From a checkpoint of a small contrastive image-text model: encoder activation relu.
Rows from block 4 of the text encoder of a small contrastive image-text model, named by matrix and row number. Rows with one number belong to one neuron. Each number is 500 + 40 x the weight over its row's rms, rounded and kept within 0 to 999. All counts start at 0. Numbers have three digits each.
After each neuron's rows are labels from the 100 texts, of 14976, where the neuron reaches its highest value: "fires on" is the input token at the peak. Only what is clearly more common there than usual is listed. The data: cartoon faces.
# fc1: MLP up (text_encoder.blocks.4.mlp.fc1.weight, 2304x384), inputs 64-127
# fc2: MLP down (text_encoder.blocks.4.mlp.fc2.weight, 384x2304, transposed), outputs 64-127

fc1.35:500548509493479533498513546531544464544561444459540462533554518506512469507528436549561496448532503462526501500454548457469559528564523468548524499555475476499539451490447485478555495474463496
fc2.35:585508565529472509480464494458595516442501504486448476481520396482479518435477568534470492497484549539519549490475534503484479466519475518493483488507456475527499459421566540507541455524539580
fires on: "g"; "e"; "k"

fc1.340:426540443475526491460469542483571527527452566418497478441482451505536433559506555559554509486428485461580504413577498517478454476525511421457551545505541522557470427538532493519475487465475496
fc2.340:545510512537529565549532441513521486470527497557582480491499510532456484458534545425487518477471480559457554554489404533560513557518473538530496535518512484464553514516528492551493462490489465
fires on: "k"

fc1.416:435467477430497441468527496519494589544438496412536512490507538530553463501506473511528525490537582434470511484447499496457460549539585538490476565539570497554517404509515425465467564525525483
fc2.416:526496501554559435549532503469534490493539467518503508455502405451453489472496531546529421504475472532510475425486418512519500432453476542487490456467446520455555495458521555484523491496490539
fires on: "l"; "<end>"

fc1.171:466453539526479501483496529518535482507482516498464515532513470456494554520480454518486434493476475507543479478531567444449469495540540517476463521589553492592525413528518489525511547575502525
fc2.171:501442499460502495483496527518499538517484473513529548552504523527468474476483469442494474516441532465491465504461488515512496540538498524529515518491521524547545460492445548509505488589505485
fires on: " "

fc1.477:507459554475428446513478546473489539497516507469498464567459420503550534494494488502435426512441515527544467500477520514466479465454581503517535481546537535572485477475497477519498442555512547
fc2.477:496508445515395460467544462456541518485527486586539490487479516493495483499555475502516541504495549524471448520473450519528470531542514528520486535494471504520591450498516463462501545457481544
fires on: "i"; "y"

fc1.421:454504518518481512523518529464513457538515443531509552470570560557519525521491501544503498501463483525558502478464568380471546487413542547550509523516525415538495533621556483506517512557528530
fc2.421:473556564448400517514551500497551518503526452458440524502527492498522512530584461555510518509524571537549493502539536395449521525491511452498441516519546446530535464581541473467430505522532548
fires on: "e"

fc1.331:430521412529545527493514528460500508523493492412563496467559464462487499533423456555461492512514507382583503476511537494450449440478458498512530476497436494524460446505472538521519465522505550
fc2.331:451502451519545472450501522449552498452474500443561449482488485449448483572450515522430451571523467470525516450615521505495546454528496524495498537460476528492456433485450523573478485493479518
fires on: "r"

fc1.743:523476564481499496527447444528479492569456492478461488560552481509580422469492393524557457516411504508528480452508519525468486450494593535502562478559514516526449482417460487419535554550464520
fc2.743:498540508452470463469468547535428532511532462518467520573480463554473590484522499454458426487570537535545431542444486448464447469449493442562504478501507516421535500487546498529468473477486472
fires on: " "; "<end>"; "s"; "y"

fc1.34:467441545503548461478517531558458532522478507481512469537493433477536503510461444503529459559469522484450481492522478477436539488492505530528486469545574515438461523500523434530506432516443487
fc2.34:543477508522568527515503507454524486504513505477523513501519560526496453480515518492491460481467463547477518538474556528600503499497507516516532452490460501493481538465469504474512531478471518
fires on: "k"

fc1.97:528441527453538459462466598463553523512550458509564458450500436485410484555495526497446451514553548464469448540658503487424489535544494585485415624480536501494463482568522546572469557523502485
fc2.97:507494515507507522595519498559449504578444533500385542470471510490587525481485500489587533460475475487492511527409521505513523479424467481526546423540475502460500575464506460411551446462459512
fires on: "l"; "r"

fc1.176:557535527454464512499454487544503500510482429479531521557511480492487519545510554475532490505534484449475515474531561509466522503457476516532442560583511485471491547565508462465579476553489506
fc2.176:472461456490577477539538501466556491498593543467521500445561570481458385452505457535476560549533493535476463540516449483478481542549511448423470556443468525483499525490477551562432481458545512
fires on: "o"; "e"; "c"

fc1.372:506447417456495518494503467586518589562507483480523463544570447512518470542532450573480552527515550415499478478457446483455447529516479534487446552538530477456525489451495525513528490501522463
fc2.372:544469485505412502444504544500497552496556459576570481513470485510456533539467517555483503483486529468474402499473424517501492503493460520528463492461481515484557456498553495504504509472488513
fires on: "o"; "<end>"; "e"

fc1.621:419504485449420450464413513489485529490532420538500480499503486516493548553520515466453520462594495487616480550543465445463445507508473457527491581507567492506519462552509417500461509523517500
fc2.621:456482484468486450462442532508437450507439494457536498505510530472511551499572469401470438513525445527565479503492460443458477482457520498582514514481533568541480456540464465554532533520489437
fires on: "o"

fc1.595:475535482523485536464473516529446521565539420474551492470621490532464431546499475585539490586522489518479447485541545464493507525477485456530493487545559410439521517530444504566488512512496452
fc2.595:563465544537440534463489522496463517496517456544504497494449503534491559507496525533494587476454484473455449550510507480508495514468433523476475494478519495482533500570539500515498456508463511
fires on: "e"; "<end>"; "s"

fc1.707:567529518514449509511503538565522461567466438520461424554461494445509533515463534495462451471511490520525495459518502483413481501444481480561533481523511482441469517549535480511521379504451475
fc2.707:560488503574535458527484506422560468492485505512480511403523505455466438497492505518543489513493447519508548550529466521521532467526488562481472489488404534494480496441490537519475589443502521
fires on: "i"; "h"

fc1.719:422492509500433430510436471541534476529532475490485530503530517489506517511473498590548506535530497555530526469562540463399444439470553562478489543495498512467485447552460475503548580507496507
fc2.719:525559486505497505541566447496443563501521560518446500521473520532461501456473524492514454472506493548435539504527536537525501539459533502517518510476483412464575450497479499484478535463523498
fires on: "i"; "y"; "<end>"

fc1.260:510538471498516564473476447596421525470539490500467463453553488455522414531567454488579500548545486497511517500483492490530586582545528476477472469605524452458468547493471491538476505526475444
fc2.260:559474557517454474512458596423573489500457524533526536548448467525430592489452552499416529477465460474488464495510498519425441423498489544524484476435435578536540449501568499502515445475511591
fires on: "e"

fc1.631:520465511480422487505415534559591512544515461459500526589525513606485551536479545511476569531543483507438484497483523437427464496487487478479508477532558518537509434456513513481553531499441542
fc2.631:568481544480524572498443545460538520512481468469440591496438494579548535466478452534510515509527493544446554561520526476509503475549482572499510494553522481498496478484465488499464502510485483
fires on: "l"; "g"

fc1.519:424488464518517546527507480513498553545528542382436446493533537505502497549444421519518510524477555469458491508530554485501559500496542455465542483496560506532469450480429536550465507528455479
fc2.519:493469483526554547477448512487415409512502450506524483469467541482467548453540514484470507499514427578536449520536486499514494460471433467490499523527500491418502559554515539526573427491458432
fires on: "<end>"

fc1.650:499499524448484452447444565494542521557476455410439578510502444518459459561408495521493483493533523467532509458527557495493519479529585444494443469540538540550447457485406466516482473562483533
fc2.650:572485476493508500495484544569496482505475488459460577543470426505452461503508493483480485541482505443461530512531516482424535561536541429495464478526579526511471395469513478467495441532466490
fires on: " "

fc1.92:391470410507538492471554517429492513508494515423524461506557494499501485570384476601440486553531501437570503450532523490478478445515490460484505510476425499523499407502472509495532446486547584
fc2.92:455498449530552475455505526448549497436468504454552453462491491456464476553443488531445456581544460472523508451593540489496534459527509526491489552473479527479446431507443518562489500468467502
fires on: "r"

fc1.312:530468549471469508477424562453535491547423445447423539535513437505528463576421438511458533504515539523570508499476558482491496465520534473521415479549568503588454395569449429457532465526515500
fc2.312:524504478461544461541493517605511466501484543461536541532508402514492489521551500489479479529488508420450528459502482491495467525550567468510507482469572516523500414456509512449511464558489464
fires on: " "

fc1.264:507502515501460512466388524373520564508470499460522512490517538471520470464566424480480509576538529515524523499481537465524547408496504530481434513574472526512445544490513531416572479549548491
fc2.264:429489473469543533526590442577514498507510553552468495460517484479516535528513526489474485497493571511463487516533514486517552543495482478510480519440522493576513514533435452519542491504437507
fires on: "g"; "l"

fc1.13:478539599451519503445431512513499569469473436475516539513515426438573466502538503525464459517531466554598502453461551494450569543520513455520478535511589472477470502563459503441449485573520459
fc2.13:514532490506518469521453478515517459470476519500478497513486533497486462486553478401501475470553474542520528581548421540513503475523511554513466474488506560488412533445503461515501508445498486
fires on: "t"; "i"

fc1.740:490452496427490451460492542455559483505488508534442453548469496492537557491403539488499481532462473452559511448538514494474497514513525547479541469481476518512537454466464430540554491528445541
fc2.740:498498490464548535500541432530477529446572538504542453498467499493485568445578565469493494494462543496547537504424508519578532490505476499487472574501547475473516600506530586474539525541545506
fires on: "k"

fc1.520:415465467486449432480481567516506497520476481448539519443502485441526498537424496583468534561504517483533450438572512410459476479484467536478440561529499558491459411499457494504502475521545553
fc2.520:501445462518508461456533518502537446498517418553499489495465484444500506521467450490467481514477510481506457475455498517467547451521527560460469504428514528552428530481467506519497517590550516
fires on: "u"

fc1.248:430521465475442507486548539454548550415484485499521443524475453512544478542447478497495484479593516452526479546562559517441507469526485514531466495467489450581489385545484440477489494532498513
fc2.248:409506501503578505512507472514511491539436574502537475467557604557481489415518463423526549488481497509452554497468482525538497485501561457499526493444495588517485574459509515508550484483475528
fires on: "g"; "e"; "r"

fc1.394:507447536492480531453511541551525496532419545534519580560545489485485546510504485479455516551505475512458544452483442474416432566449543497494464447536518571530451530536568432505531541516425513
fc2.394:487482446451489566486510528491477553473533470480513504483470488502453480454509487517478529475543607492494471572509546530519481536561510431479469556537486449464520431545517475511454460461505466
fires on: "l"

fc1.287:520482431490517499448454488537475518575553433494501433460579501494443432540480461553502503533587520431457437470512520429486488543508500424547477542562505412442516516536493510574493470507490426
fc2.287:580468549547434533454479564483505514499498450524513507526418482542482541538498535537474578497450495492440450564499471471489485525491424525489448473448478499514540484523545501482525475499483539
fires on: "e"

fc1.544:438495533434488454489526505539481562501525539460513464499565427465572451580440465591506541464504500437542549467458565504478509465516509424474499498498494516543524466477477468490550533453492544
fc2.544:485493457485534507453503484514388496508484550472501449512512460555549498520511412488554517519476437481504554505443542526536549473448458455466554514447554464424405516491509505514470479468564521
fires on: "<end>"; "y"

fc1.139:522444476409412525444506488463554567543465541480496571492532558554561493541528415504501565480487538485425503554514520473499419527560514515526540486496478473487519446558461479482507491479470566
fc2.139:466563523468483507527553584458481564527554475518502490526451499529478491510449433525499488445537541545537461562504547515523409493554491518538567518470481483426550425504522428518433511488526486
fires on: "l"

fc1.436:480537512462463505456491481527563579512431509462431544549502550483525427532492441523509535578539547500427522503485496461531535491551555518472475433521484493500580447429422411449450586541493493
fc2.436:514549516561488528480489451539465462505497472525517434448516512492434516488509521541514457541440465513513476543500574415505467475438480483519480495470527484464447533523479539500503425536569508
fires on: "l"

fc1.101:454544542530431487459496451511485516550510499449435489491573509545491509535476478606452509527462528483560526466522545441471518498465584469516479520514530460545510551601517463523547537584544582
fc2.101:457557499441413539520600492507581525485551482489464517502529548513522520551565460532495534477519546536528464450557515396467565496522505471504438544474552472518584509586553514493477527575517519
fires on: "e"

fc1.431:525543446472549540459445543568530501520456504572467472541556485515506540561538567471497544513523456533508527441479520539494483595447497504433496450542513496492445496521501480556535536500446452
fc2.431:538457417469492479484516535546454462468475548483496434460431553464478495468496520429472432470466490463554471469499497486522537507442519427482553538444501471441467492427471511497460523524562550
fires on: "i"; "w"

fc1.198:501528492515515492495452509499461553484500573472458524448558505519515467523542455542557481553478482458447546455514456549490495524483489521438518546525479499502427484440515507464531624536496561
fc2.198:494474518550519553519462454514483446521545469505437510366535541543537436541498454551529500511454473500492578540525454528526497487505489521501492463426456499479452568457528500569439564433541490
fires on: "u"

fc1.229:455482548487445516527509488479500511555488509415478488486589533538492492556498507572512534492451502548561588515563547412464552466454526480502445519497561433553512555592487484556550543582502548
fc2.229:440507505466415534521591485487525506486528456500501514485512530480510541528579468496519551463500547540559481429530491388456527504504511509483450568509554443544558503592553497459481540586512515
fires on: "e"

fc1.693:537433546458443498517525487476461513553465451438507500537579505498573533534455478519454518499524540534512562514507481412441522505531495491540489483506547507559484507550537459458482559566449458
fc2.693:507511485551465464492509441508553537488495435469518527511540550502423520492503511516509460468404507491502470418453518460481499546478531527550495553452521514557478461546448526554534480606538544
fires on: "l"; "u"